{"downsampling_factor": 4, "encoder_activation": "star_relu", "encoder_widths": [96, 192], "decoder_channel_attention": "se", "decoder_attention": true, "steps": 5700, "batch_size": 64, "epochs": 1.9, "final_lr_fraction": 0, "warmup_steps": 1140}
Rows from block 13 of the encoder of a small image FSQ autoencoder, named by matrix and row number. Rows with one number belong to one neuron. Each number is 128 + 32 x the weight over its row's rms, rounded and kept within 0 to 255. All counts start at 0.
After each neuron's rows are labels from the 100 images, of 14976, where the neuron reaches its highest value: "responds to" is what is common among them. Only what is clearly more common there than usual is listed. The data: simulated fluorescence microscopy of cells. In brackets: how many of the 100.
# fc1: MLP up (encoder.blocks.13.mlp.fc1.weight, 1152x192), inputs 64-127
# fc2: MLP down (encoder.blocks.13.mlp.fc2.weight, 192x1152, transposed), outputs 64-127

fc1.577 [121 124 143 164 109 122  94 104 140 126 125  91  77 152  93 108 148 164 122 174 129 145 134  59 121 124 115 145 125  77 107 149 117  73 136 135  74  80 110 102 180 110 105 140 141 174 126  93 163  84 171  94 114 176 133 145  73 145 174  76 126  96 118 147]
fc2.577 [113  91 126 126 119 138 153 137  85  87  93 119 106 149 102 152 177 153  88 113 161 152 111  89 145 153 111 136 130 101 102 176 150  89 135 152  95 104 136 155 102 172 149 129 132 191 125 125  91 121 136 150 169 148 151  76 138 131 133 109 119 111 162   9]
responds to: membrane rim (94); cyan stain (49)

fc1.96 [143 106 154 136 120  72 116 131 134 125 176 125  86 145 140 110 144 171 151 111 176 169 123 103 132 121 130  90 102 207  59 109 128 161  90 165 105  51 137 227 148 134  93  75 191  81 141 180  94 122 112 104 141 112 102 162 147 104 167 122 151 199 129  98]
fc2.96 [147  86 153 105 150 136 116 118 142  89 153  76 125 124 200 134 127 128 157 132 147 108 142  85 116 156  92 148 143 102 172  72  97 174 139 117 166 138 120 152 111 111 100 162 145 127 124 156 116 160  92 121 138  55 124 129 166 140 157 108 118 156 102  75]
responds to: fibres (57)

fc1.755 [119 126  63 144 186 101 150 104 151 130  89  98 206 146  88 126 112  83 141 168 135 137 171 154 148 173 149 114  98 146 166 103 145 121 117 153 130 139  95 174 100  98 124 144 210 109 185  90 119 166 114 116 137 167 126  90 196 111 147 125 116 164 148 134]
fc2.755 [103 120   6  61 133 100  63  91 128  81 180 134 127 101 122 115  84 108 116 190  75 116 166 134 159 146 157  84 108 119 170 148 103 122 111 133  91 147 165 176 174 107 145  88 136 127 168 154 174  96 131 133  75 126 168 154 109 128 102 121 120 166 115 122]
responds to: fibres (62)

fc1.462 [108  88 168 156 134 123 125 152  69  92 114  88  87 135 152 123 119 158 171  92 106 119 104  91 114 134 127 173 134 189 121 105 103  61  98 118 115 148  81  94  89 139 127 102 165 126 123 123  52  98 106  71 137 132 187 118  97 142 130 174  50 160  97 107]
fc2.462 [164 147 129  92 158  95 187  80 129  88 145 116 173 101 108 168 109 138 154 125  96 119  80 110  84  50 127 102 120 142 205 143 140 141 135  90 158  87 141 136 174 101 107  96 149  67  83  97 122 176 127  80 149 100 144 125 134 141 122  95 135 162  82 107]
responds to: long thin cells (31)

fc1.461 [ 76 142 145 104 155  85 148 142 183 143 122 179 168 114 136 136 100 176 107 146  96  80 125  91 128 170 101 155 164  90 129  91 141 155 151 160 135  69 139 187 149 114 117 118 107 149 110 110  98 129 142 114 137 104  70  99 109  80  99 127 130 130 157 110]
fc2.461 [165 110 133 140 117 139 121 133 109 139 151 171 156 120  92 121 115 173 149 129 113 104 102 196 137 157  77 134 100  69  99 108  82  77 157 161 173  86 168  85  92 168  85 102 103 114 100 117 139 142 152  89 131 175 123 196 107 126 134 186  92 115 149 166]
responds to: cyan stain (90); long thin cells (58)

fc1.416 [125 139  87 168 199 100 115 139  54 137 165 149 161 101 129 111  70 212 118 104 147 119 224 148 114  96 117 174  68 165 136  62 115 151 135 111 122 161 178 164 143 101 139 112 158 149 115 197 187  76 125 103 120 104 108 170 127  58 144 128 131 110 101 124]
fc2.416 [139 133 107 136 176 126 119 149 100 206 151 101 151 105 150 125 133 103 122 117  90 179  96 152 116 155 161 139 124  87 131 174  91 105  28 102 115  98 123 110 122 151  93 186 127 127 134 123  86 165 135 183 123 160 169 188  94 183 165 159 119 118 137 113]
responds to: ring around the nucleus (82); cyan stain (53)

fc1.539 [ 96  43 142 134 124 136 149  89 198 109 149 120 101 102 115 107 104 163 151 181 153  80 105 171 127 112  73 115 106  49 147 157 104  83  93 115  79 132 167 112 102 175 156 188 109 107 116 102  91 130 146  93 152 151 126  71 117 182 142 150 160  73 161 121]
fc2.539 [101 111 133 182 121 129 151 112 108 137  99 102  69 145  99 133 153 144 172 110 111 122 108 129 117 179 167 120 148 148 146 160 149 132 135 179  90  75 142 193 131 171 145 113 122  94 150  93 107 139 105 122 118 125 108 122 183 111  86 103 115 132 129 186]
responds to: magenta stain (68); membrane rim (47)

fc1.118 [154 102 136 122  80 111 132 113  57 116 105 124 120 149 139 205 124 102 110 127 118 166  58 176 132 180 121 142  82 166 129 142  78 139 105 121 124 135 116 118 128 133  76 142 113 135 170 139 108 145 207 129 143  67 171 185 136  70 135 117 192 127 101 128]
fc2.118 [137 101 131 143 195 150  89 151 110  85 208  78 127 197 172 114 127 132 100 160 170 172  90 133 155 146  98 106 116 152 193 126  97 139 151 117 108 128 116  84 159 171  83 126  65 101 135 117 175 105 174 100  92 193 131 140 116 137 121  66 138 111 111  73]
responds to: ring around the nucleus (71); cyan stain (46)

fc1.294 [168 140 196 105 113 125 138 122 179 127 121 182  66 116 139 133 155 166 102 185 126 175 114  91 143 163 116  83 110 184  95 139 159 198 111 142 115 134 147 135 138 165 151 119 119 144 110 144 146 126 170 116  99 128 139  96  94 128 144 121  86 167 190 128]
fc2.294 [161 126 139 148 117 112 120 146  95 192  38 107 142 136 100 134 133 124 129 200 170 116 103 118 187 170 140 158 144 117 157 103 113 106 110 134 140 136  50  42 144 146 151 160 150 122 145 133 131 133 130 160 102 160 147 158 105 195 100 160 103 118 131 115]
responds to: crowded (61); cells: ten or more (61); yellow stain (55); membrane rim (44)

fc1.590 [154 137  64 135 222 124 100 175 105  67  95 137  90 136 107 171 139 104 131 138  40  93 126 167 116 122  80 131 150 131 163 177 156 147  97 116  94 189 124 180  93 176  99 168 161 133 125 158 142  87 193 117 131  65 141 152 159 111 160 118  81 132 145 101]
fc2.590 [150 142 158 137  70  93 180 128 118  91 170 135  50  59  97 139 109 108 110 182 175  93  62 133 178 116 172 145 124 166 169 122  71  75 140 111 101  27 141 127 101 102 117 155 133 192 132 109  99 108  96 147 147 176 147 139 145 164 173 110 139 122 106 100]
responds to: bright spots (56); cyan stain (49)

fc1.527 [ 98  79 175 106 122 107 146 132  95 107 121 160 157 127 107 169 149 203 170 137 156 143 117 131  94 165 112 215 150  80 160 133 136 166 159  90 170 142  98 121  99 125 166 148 115 111 134  90 125 159 166 123  75  70 106 113  95 136 111 136 179 152 131 128]
fc2.527 [143 119 116 141  99 186 181 144 131 135 136 141  84 123 108 128 108 173 135 191 128 123 113 116  81 140 138 118 122  84 160 131 122 131 119 128 138 101 118 103 148  93  88 133 173 127  32 114 150 156 128 114  77  75 160 143 153 138 145  85 120  98 137 136]
responds to: bright spots (69)

fc1.280 [141  82 171 126 112 130 141 192 110  64 106 108 177 135 123 129 118 171 163 108 135  85 134 116 142 110 135 128 167 144  85 138 195 104 135 185  63  89 137 104 168 138 177  74 101 147 176 124 186 157 111 111  83 166  73 106 109  86 181 119 171 223 151  95]
fc2.280 [133 159 165  96  92 130 111 143  85 150 109 165  83 144 119  92  99  76 121 107 102 114 119  95 108  92 107 114  61 137 170 119  63 162 156 147 113 139 119 138 142  93 159 137 182 145  85 131 150 105 146 120  51 125 112 103 120 166 255  91  98 106 190 143]
responds to: membrane rim (96); red stain (44)

fc1.570 [215 141 110  81 156 116 184 106 113 100 158 138  82 151 194 136 131 114 162  85 118 165 104 137 116 113 147 139 120 136 126  65 102  79 100 108 112 142 114  90  98 108 146 139  78 116 142  58  93 119 168 158 165 135  61 114  87 173  76 110 111 127 127  99]
fc2.570 [ 70 128  86 105 122 125 169 175 143 135 146 132  96 134 159 190  80  68 119 124 184 153 135 104 131 198 117 178 155 113 120 163 103 137 186 130 126 106 141 140 183 139 140 139 183 131 128 105 166 112 162 104 153 128 126 116 137  93 121 129 160 187 181 104]
responds to: magenta stain (68); membrane rim (49)

fc1.646 [166 150 125 147 137 162 135 166  88 128 138 101 132 134 113 191 108 162 126 122 114 123 125 146  71  70 181 158 132  93 180 115 106 141 151 162  89 136 181  77  74 159  89 109 126  88 134 160 143  60 133 104  93 101 161  92 146 160 139 133 122  95 134 204]
fc2.646 [181  88 155 123 117 170 133 126 152 177 174 119  79 162  63 132 177  97 174 135 122 136  30  64 118 119 125 150 115 107 103 139 112 163 117 138 135 121 162 105 153 125  86 127 157 117 151 115 178 134 157 149 174 174 125 126 150  93 138 106 144 124 166 180]
responds to: cyan stain (87); membrane rim (43)

fc1.484 [150 144 132 146 122 142 224 111 172  52 116 136 101 121 155 117  69  96  92 164 146 116 156 165  80 139  88 159 117 142 117 151 176 125 118 146 155 154 158 133  68 255  79 163 107 113  96 140 147 119 114 125 149 143  75 129 138 114 135  66 127 101 109 166]
fc2.484 [ 95 146 153 203 130 107 158  74 157 113  86 129 141 128 125 139  84 107  64  88 134 174 104 122 132 140 132 145 144 154 116 188 182 171 159 139 131 150 149 130 144 164 147  63 166 119 137 120 120 151 118  64 176 141  87 184 128 170 126 129 107  98 117 119]
responds to: few cells (55); cells: one or two (55); cyan stain (48); membrane rim (35)

fc1.140 [103  84 185 126 166  90 149 132 149 177 143 140 145 111 195 125 129  46 154  63  90 138 129 110 132 142 159 159  84 176 201 155 102  84 115  70 122 188 116 177 125 162 109  41 120 115 115 105 123 150 194 133 156 134 139 124 119 157 126 130 148 160 133 114]
fc2.140 [132  91  97  83 165 112  55 161  77 120 114  92 159 122 162 178 133 152 147 114 120 118  93 148 137 162 125 128  46 146 133 180 145 126 138 124 118  94 113 148 140 195  99 159 147 166 126  95 179 150 143 153 128 143 116 148 128 181 145 121 157 160 114 191]
responds to: crowded (51); cells: ten or more (51); fibres (46)

fc1.392 [160 128 124 107 137 158  99  91 102 165 179 133 153 115  60 145  89 102 148 148 114 145 132 150 184 126 157 129 159 158 139 150  93 116 127 146 103 116 142 103 153 151 116 144  99  89 171 139 178 169 117 113 141 143 130 112 167 139  86  92 146 167 160 114]
fc2.392 [166 117 137 109  72 121 145 153 144 178 162 102 104 138 138 200 136 126 124 178 139 107 152  92 114 149 118 143 125 146 133 149 131 144  96 134 100 139 173  83  98 122 128  90  55  92 108 135  77 136 140 134 178 111  81  72 167 117  89 141 122 229 128 141]
responds to: yellow stain (61); smooth cytoplasm (36)

fc1.519 [133  71 152 194 136 164 149 127  78  73 151 118 122 183  43 136 128  99 144 125 105  91 115 129 167 107 100  62 168 166 138  90 150 114 100 158 124  85 128 154 110 120 135 122 153 127 150  68 101 140 155 112 128  96  72  86 176 154 121  94 130 125 103  56]
fc2.519 [141 115 115 137 168 128  47  87 145 159 152 134 128 102 124 135 114 112 182 117 104 160 157 160 153  88 116 211 132 149 107 141  96 121 116 167 142  75 135 159 104  98 147 106 109 151 158 137 121 143  88 132 132 190 151 144 128 177 152 177 147  66  86 117]
responds to: magenta stain (80); membrane rim (70)

fc1.405 [129 114 160 131  97 107 115 124 132  75 130 130  68 106 140 168 117  76  94 145 123 165 125 155 134 131 144 135 182 147  68 145 105 120 167 148  72 146 126 102  94  85 187 117  85 111  81 156 167 151 182 103 137 103 137 143  98 136 129  61 107 149 194 156]
fc2.405 [103 113  50 138 126  92 116  93 117  94 142  94  85 255 137  95 129 122  52 215  84 139 152  99 134  67 122 117 104 110 130  92 136 135 179 157 202 124 127 146 139 170 106 155 146 133 124 123 126 181 116 120 112 182 137 199 145  89 138  93  73  92 101 170]
responds to: magenta stain (70)

fc1.737 [132 105 109 199  96 132 119 106 154 196 122 119 103 173 102 123 134  83  92 149 128 144 158 146 104 117 132 141  80 174 139 152  79 187 137 118 119  99 149  76  88 125 113 136 179  69 132 120 156 134 164 133 141  34 180 106 124 167  86 180 137 149  99 203]
fc2.737 [174 162 125  87  97 101 118 116  93 147  69  85 152 119 107 143 131  67 136 101 138  70 143 145 103  82  92 107 106 165 142 112 124  82 165  88 133  98 125 123  90 142  93 145 133 121 195 135 114  99 182 197  63 123 100  52 139 123 157 124 162 114 158 151]
responds to: bright spots (63); magenta stain (54)

fc1.181 [110  96 132 162  86 140  84  81  73 127 139  96 118  35  65 123 101 139 120 138 109 172  83 105  76  90 113 110  84 146 141  61 154 102 110 124 157  69 142 116 110 155 101 108 151 121 138  89 110 150 143 160 187 126 117 132  76  80 147 125 114 121 133 185]
fc2.181 [154 147 144 112  78  98 152 136  68 149 160 149 121 150 140 159 133 104 159 113 134 143 127 123 130  86 121 131  93 146  90 110 124  80 120 175  97 105  78  81 121 133 129 138 103 146 127 161 118 185 122 113 148 105 138 153  87 173 121 173 128 154 138 129]
responds to: membrane rim (76); red stain (50)

fc1.184 [120  74 179 183 157  30 113 152  64 102 128  87 135 104 101 202 132  92 129 121 145 123 163 142 143 180 185 132 153 107 146 140  73  99 148 128  82 150 170 130 112 166 124 127 158 102 100  78 145 134  90 116  85 137 159 118  92 109 136 113 118  80 140 126]
fc2.184 [131 126  95 102 148 139 156 146 118 172 125  88 116 160  85 138 122 162 166 140 183  79  85 109 102 157  88  78 119  88 145 102 136 127 134 126 196 164 143 165 134 124 103 160 158 111 148  85 165 127 101  94 122  90 134 135 174 110  91 112  96  81 167 100]
responds to: bright spots (51); membrane rim (45); magenta stain (42)

fc1.159 [ 87 129 128 167  93  74  69  81 125 177 121  74 187 133 113 142 103 123  51 137  99 138 128 112 139 160 101 141 113 121 103 128  61 148 181 150 126 119 144 159  85 173  46  94 112 108 119 192 112  65 139  58 107 155 100 133 155 155 148 133 131 148 171 146]
fc2.159 [113  57  80 140 132  97 164 161  84 127 141  47 189 148 179 150 120 137 126 133 162 114  78  92 137 146  55 147  89 135 108 134  47 168  83 110 160 117  84 138 113  85 130  69 139  77 140 135 105 136 109 161 129 111 172 141 125 171 186 127 106  64 106 124]
responds to: red stain (52)

fc1.713 [170 118 141 158 133 153 154 126 169 136 120 111  99  98 107 152 128  94 119 128 155 158 150 159  48  88 128 164 160 182 118 119 127 154 127 137 131 160  98 119 156 116 174 145 108 128 123 150 145 175  93 166 169  70 102 164 105  87 153  99  87 107 129  89]
fc2.713 [134 119  95 113 163 105 175 152 108 143 146 107 140 176 112 143 154  97 199 109  95 157 105 154 164 190  48 136 118 134 146 152  75  83 200 144 164 122 116 133 136 138 163 135 183 167 101 105 119 176 150 192 114 172 115 138  77 127  73 135 187  86  36 112]
responds to: membrane rim (95); cyan stain (42)

fc1.316 [151 148 177 132  91 112 158 172 145 170 114 110 120 147 161 123 144  93 121  71 122 108  77 199 160 100 113 157 114 124 122 123 107 163 122 123 135 137 173 128  97 110 156 121 118 100 159 108  85  98  97 167 117 180  95 116 152  96 136  72 148 159 152  87]
fc2.316 [135 126 155 169 162 142 134 151 109 134 118 158 135 139 154 126  79 146  53 112 156 125 148 122 111 160 146  89 162  68 131  75 181 157 137 207  95 199 140 154  78 129 158  70 125 109 142 147 180  78 144 126 118 154 112 179  94 155 112 150  98 102 103 157]
responds to: red stain (56); membrane rim (42)

fc1.662 [163 134 119 115 115 157 124 106  73  64 154 135 108  79 139 131 112 140  96 138 132 135 174 200 143 136 175 145 148  93 117 161 152  99 155  86 118 174 123 105 126 165 129 141 148 112 144 101 133 118  63 172 127  95  61 126  67 123 141  26 144 115 190 124]
fc2.662 [171 166 113 139 146 171 124 163 108 124 185 144  71 121  97 154 117  73  77 130  79 132 114 151 116 125 125 167 124 142 117 140 171 155 156 172 147 124 136  74 117 155 126 184 130 163 112 162 188 108 136 136 146 119 113 113 155 169 130 141 134  76 186 107]
responds to: green stain (47); bright spots (45); fibres (44)

fc1.683 [141 142 153 158 111 200 123  85  98 126 136  95 130  94 157 102  78 156 173 114 162 140 157 131 127 120 131 171  88 106 165 128  81 153 123 127 131 215 149  71 113 124 120  72 111 117 138 130  73 138 109  41 159 184 167 151 156 155 135  92 118 106 112  97]
fc2.683 [136 103 148  80 184 127 152  35 166  82 118  64 150 120  76 146 147 100 100 119 156 131 133 111 134 162 139 129  69 167  58 100  51 174 100 118 139 124 165 108 117 129 113 125 167 151  86 172 109 164 147 170  72  70 105 125 148  56 181  72 159 100 151 129]
responds to: few cells (83); cells: one or two (83); green stain (44)

fc1.652 [170 148  92 157 139 187 112 108 143 115 129 140 146 166 192 149 166 116 126  74 157 150 123 163 131 157 217 182 144 117  97 182 138 181 126 166  95 121 103 126  81 179 132 120 190 171 179 115 159 119 160  87 174 137 176 104 111 120 156  87  70 168 101 176]
fc2.652 [124 143 165 192  87 115  57 119 138 175  88  65  60 105  90 131 129 179  94 150  98 154 133 205 113 114  74  91 165 158 130 118 117 176 116 142 135 115 146 156  94 119 119 110 146 134 155 128 145 156 135 148  92 148  76  69  52 126 132 163 107 117  89 104]
responds to: magenta stain (55); membrane rim (49)

fc1.248 [101 127  90 165 158  89  87  94 124 120 163 109  95  88 108  97 133 150  57  97  91 119  96 124  87 148 132 131 122 117 118 142  95 127 157  81 141  78 115 136 151  81 106 144 155  95 129 169 162  92 176 194 165 107  92 124  97  99 139  97  97 110 194  71]
fc2.248 [ 99 167 134  93 101  83 152 149 138 164 175 128 148 142 142 114  95  64 123  84 133 156 155 145 142 155 148 159 155 121  75 119 175 155 123 137  99 165  97  72 132 154 171 110 188 136  78  87 124 166 117 142 179 110  97 152 203  98 143  79  96 162 135 124]
responds to: yellow stain (72); crowded (53); cells: ten or more (53); membrane rim (35)

fc1.654 [ 95 151 132 129 135 136  84 127 127 131 101  62 196 115 123 148  95  91 108 170 154 136 119 147  81  99  66 137 135 164 163 127  81 151 109 205  94 140  96 132 137 136 169 141 137 144  90 209 107 134  76 147 194 147 118 146 117 109 162 193 117 104  99 151]
fc2.654 [125 161  97 111  51 132 138 109 129 118 137 164 181  96 154  92 104 203 104 149 141 115 137  85  93 137 107 125 161  87 176 113 132 101 168 150 142 147 173 159 105  92 140 182 192 110  88 116  98 131 168  95 151 130 114  52 124 153 127 163 132 118 151 137]
responds to: crowded (62); cells: ten or more (62); cyan stain (41); ring around the nucleus (36)

fc1.441 [ 78 106 183 129 105 126 142 181 103 141 167 123 110 173 104  58 108 141  88 132 110  87 191 107 133  97 139  86 139 133  98 139 129 109 135  87 173 121 114 164  88 132  54 150 152 156 130 160 107 142 135 119 164  97 113 144 154 138 168 120 153 144 172  73]
fc2.441 [186  41 107 160  69 134  80 103 105  81 116 125  67 111 135 167 113 128 118 125 163 163 134 102 101 106 145 120 208  99 150 121  91 160 175  60 176 129 125 120 129 140 120 199 165 135 176 137 112 127 134 109 152 120  91 146 109 131  64 103 132 128 121 133]
responds to: yellow stain (61); smooth cytoplasm (39)

fc1.436 [172  71 139 207  91 116 163 156 182 125 146 166 147 115 101 144  62 150 106  75 140 164 134 120  81 179 108 188  98 104 116  89 133 191 137 144 114 128  54 135 169 117 150  98 108 121 124 154 194 135  97 108 134 139 125 156 148 166  79 124 125 130 166 158]
fc2.436 [162 127 195 205 106  82 109  97 137 125 119 114 182 101  86 159 110 103 105 106 138 136 114 122 138 170 125 151  75 180 187  71 158 182 161 145  98 144 168 119 110 160 181  91  95 118 175 120  97 125 125 123 122 147 100 169 138  96 154 101 155 144  90 103]
responds to: long thin cells (73); crowded (58); cells: ten or more (58); yellow stain (48)

fc1.584 [105 143 134  98 175 168  93  96 131 139  71  99 133 166 167  58 110 132 124  83 120  99 109 139  47 113  94 127 162 117 105 135 121 112 175 179 143 104 118  87 160 133 115 177 155 121 145 132 146 118 153 101 175 172 163 167 135 113 165 125 106 147 145 166]
fc2.584 [113 160 111 169 158 136 107 122 141  96 154 140 144 192 105 154 133 213 157 145 104 126 128 105 144 154 122 183 153 164  85  81 108  63 167 179 120 124 128 141 119  83  91 133 153 100 123 161  90 107 122 192 128  84 145 138 118 167 115 123  92  92 106  95]
responds to: few cells (78); cells: one or two (78)

fc1.379 [125 177  99 141 110 118 106 157 122 128 106 143 182 154 136 118 144 119  86 144  44 173 149 143 119 165 115 125 140 167 157 125 122 123 105 123 109 147  79 139  99  89 114 160 221 136  95 164 142 108  91 127 115 128  99 194 149 129 128 122 116 146 167 154]
fc2.379 [169 113 117 184 104  74 109 117 116 115 124 134  61 121  86  87 157 149 114 135 106 189 141  92 124 133 137 131 173 111 128 108 159 128 102 125 129  89 142 154 147 141 127 108  57  90 174 152 136 137 220 156 109 128 103 105 111  54 142 162 127 114 133 120]
responds to: ring around the nucleus (65); green stain (65); fibres (31)

fc1.320 [158  78 106  96 129 145 163 132 145 172 166 118 107 115 101 141 118 148 176  62 117 118 130 122 224 163 112 172  99 128 142 100  86  96  98 120 152 134 101 134 132 131  65 116  96 151 182 138 140 139 162 103 135  81 137 135  74 159 128 159 137 146  82  97]
fc2.320 [152 164 117 126 155 138 162 133 157  80 130 133 129 162  77  73 148 137 119 146 117 100 138  97 116 144  74 163 109 178  66  81 134 144  93 123 169 128  62 146 201 136 163 161 110 117 163 129 129 123  75 157 117 174 116 109 141 167 179  99 134  67  48  93]
responds to: fibres (56); cyan stain (50)

fc1.102 [ 70 140 168 152 147 134  72 126 148 188  76 138  80 135  86 120 156 115 153 112 105  89 145  92 144 105  98 114 190 134 114 137 105 131 168 123 165 154 152 165  81 125 117 140  81 100  93 112 117 161 101  51 182 102 110 155  82 157 177 115 167  98 112 137]
fc2.102 [130 151 118 121  80 176 133 130 150  84 111 173 138 114  84 122  99 180 144 102 176 124 108 171 141 127 127 140 158  97 101 161  96 121 188  53 110 202  61 191  97 139 121 183 182 150 186 174 156 132 117  65 125 165 141 113 104 130 133  64 127 151 203 100]
responds to: red stain (75); ring around the nucleus (38); fibres (35)

fc1.215 [223 125 120 113 149 135 161 144 174  93 159 177 169 128 157  68 186 117 160  86 129 127 103 118 173 134 166 168 137  74 130  83 124  75  87 148 156 118  95  74 139 116 120 139  58 153 138 135 148 127 181  52 120 184 142 188 148 101  92 169  96 144  81 127]
fc2.215 [107 129  88 127 146 148  94 123  67 166 129 193 115 107 151 137 140 124 195  99 104 153 120 108 128 184 128 115  91 138 154  90 107 106 148 106  96 128  56 145 124 140 109 128 145 144 162 155  60 131 123 166  86 120 101 122 123  71 147 128 108 110 142 152]
responds to: cyan stain (41); green stain (40); fibres (37)

fc1.79 [126 187 136  84 140 146 133 135 122  49  96 121 169 120 108 129 148 117 103 142 119 116 108 187  97 151 148 108 138 175 224 154 113  96 140 135 106 122  73 128 148 132 106 163  64  78 161 128 134 115 120 122 128 128 192 148 126 161 134 126 141  84 149 186]
fc2.79 [111  90 115 127 189 135  70 147 102 105 146 126  92 108 167 203  63  90 129 136 104  83 103 117 149 152 130 193 133 140 137  85 113 131 101  69 111 163 133 138  62 115 167  97 144 103 133 116 134 142 168  86 166 144 115 116 183 129 172 156  78 137 143 109]
responds to: bright spots (59); green stain (47)

fc1.551 [ 66 105 100 120 152 170 154 162 141 117 127 109 145 105  82 137 191 115 149 112 130 131 106 196  76 126 124 162 112 160 124 152 100  94 145 111 128 133 103  63 138 164 157  97 138 185 188 124 151 102  95 113 126 124 195 138 105 148 136 144 100 153 113 166]
fc2.551 [107 134 100  91 126 110 117  87 160 138 151 133 128 112 124  81 164 177 112 142  86  89 129 122 159 132 128 158 132 184  84 129 153 128 130 128  57 133 120 130 121  80 183 144 200 121 114 167 120 148 120  42 141 189 103 116 150  93 172 152 106 126  95 133]
responds to: fibres (46); yellow stain (43)

fc1.152 [128 120 115 107 182 126 161 156 113 127 120 129 238  96 170 136 148 157  76 189 168 135  98 124 165 154 111  77 109 126 144  89  45 162 129 105 151 147  83 183 135 148 132 141  98 144 154  92 130 105 101  63 125 172 148 113 135 148 145 116  90 154 129 149]
fc2.152 [ 94 164 126 139 126 128  96 156 105 188 146  93 155 163 116 127 136 140  81 147 105 129 122 115 109 153 136 129 154 112 120 146 120 161  94 127 129 145 155 169  58  74 116 106 163 128 120  88 134 149 192 177 120 113 122 124 134 166 128  74  82 129 180 148]
responds to: bright spots (73); cyan stain (58)

fc1.573 [186  87 125 161 147 148  64 148 120 142 116 148 179 115  90 107 117 131 148  86 148 132 148 127 172 116  91 169 116 135  58  77 139 119 120 107 110 192 141 124 137 142 139 120 115 139 183 138 153 103  94 129 153 102 121 105 149 108  93 203 144  94 162  55]
fc2.573 [122 161 151 250  58 111 152 154 137 138 106 132 138 160 159 165 106 149 139 154 146 116 136 134 103 200  89 127 124 130 124 137 192 138 162 107  82 185 124 141  63  79 115  92 120 138  97 181  64 100 113 138 157  95 166 178 111 107 182 129 112 109 168 123]
responds to: bright spots (62); cyan stain (47); green stain (40)

fc1.270 [199 127 141 196 174 190 137  93 153 120 185 151 181 145 137 161 124  38 128 161 153 118 142 146  68 118 151 153 153  94 160 122 131 108 114 174  91 139 181 128 119 170 169 121 141 136  95 122 155 126 167 177  92 178 173 129 145 132 136 138 119 122 128  74]
fc2.270 [110 138  86 125  91 143 126 192 107 133  86 147 174 200 113 127 144  79 110 127 125 158 118 148 172 142  77 133 169 149 121 117 157 139 137  60 115 129 134 169 102 161 152 117 158 155 153  80 146 148 130  93 145  91 105 162 152 161 120 189  52 130 116 125]
responds to: ring around the nucleus (92)

fc1.90 [ 95 118 141 138 114  91 111 174  65 167 158 157 158 148 161 107 184 154 129 121  97 138 125 136 181  91 144 127 162  96 183 164 132 124 103 176 159 143 188 117 121 116 146 108 157 115  88 170 126  69 145 103 120 146 145  71 188 158 110 173 129 176 137  61]
fc2.90 [108  41 107 125 153 143  69 174 116 133 112 137 136 134 112 120 157 114 132  93 136 117 174 117  97 132  53 138 133 102 159  94  47 111 167 155  93  60 167 100  89  99 100 146 160 160 125 150 141  89 139  82 174 162 124 113  78  98 141 162  91 105 114 105]
responds to: membrane rim (100); green stain (52)

fc1.325 [140 131  78 126 139 134 144 109 140  99 113 129 101 142  79 154 156 154 146 145 106 136 109 159 118  98 133 174 174 100 112 148 132  99  97 136 136  56 115 133 101 121 191 171 125 192 204  83 147 116 124 147 148 127 174 123  80 142 102 132  45 121  96 170]
fc2.325 [116 166 169 147 132 162 105 163  80 133 105 104 192 154 108 101 182 131 135 163 118 162 129  97 121 157 148 117 104  57 126  97 134 120 121 100 100 104 172 209 108 125 163 117 126  69 139  99 130 120 125  92 162 212 106 106 116  98 156 121 120 183 117 119]
responds to: green stain (47); fibres (43)

fc1.257 [145 129  84  81 113 196 183 175 167 143  98  98  83 124 137 205 136 119 180 132 129 155 118  63 142 150 141 140 133 201  50 112 138  83 104 159 119 118 140 124 100 131 138 126 123 116 168 163 147 173 197 168 131  92 101 146 157 112 152  78 142 125 181 165]
fc2.257 [137 159 143 124 149 145 136 140 158 102 175  95 128 118 131 152  99 107 132 167  84 147 182 109 165 128 199 131 160 221 164  95 134  96 176 172  83 146 159  82 128 108 135  65  70 144  83 115  85 102  95 156 166  80  96 127 161 103  94 110 152 109 114 141]
responds to: magenta stain (73); membrane rim (44)

fc1.682 [110 133 123  91  31  65  86 101 134  97 158 105 123 120 115 139 171  76 139 155 143 184 126 146 114 175 110 132  87 134 165  99 134 103 162 129  75 141 128 105 115 151 119 126 109  82 200 116  70 178 127 147  98 128 142 141 111 151 127 159 132  63 143 190]
fc2.682 [147 120 131 131 128 143 109 175  77 124 118 211 136  81 101 137 137  89 103 118 138 153  77 121 121 102 162 140 142 141 138 101 169 103 108 160  99 149 114 190 167 168 168 117 163  95 131 181 107 115 116 124 116 124 135 133 154 109 117 111 124 124 165 119]
responds to: membrane rim (64); few cells (56); cells: one or two (56); cyan stain (50)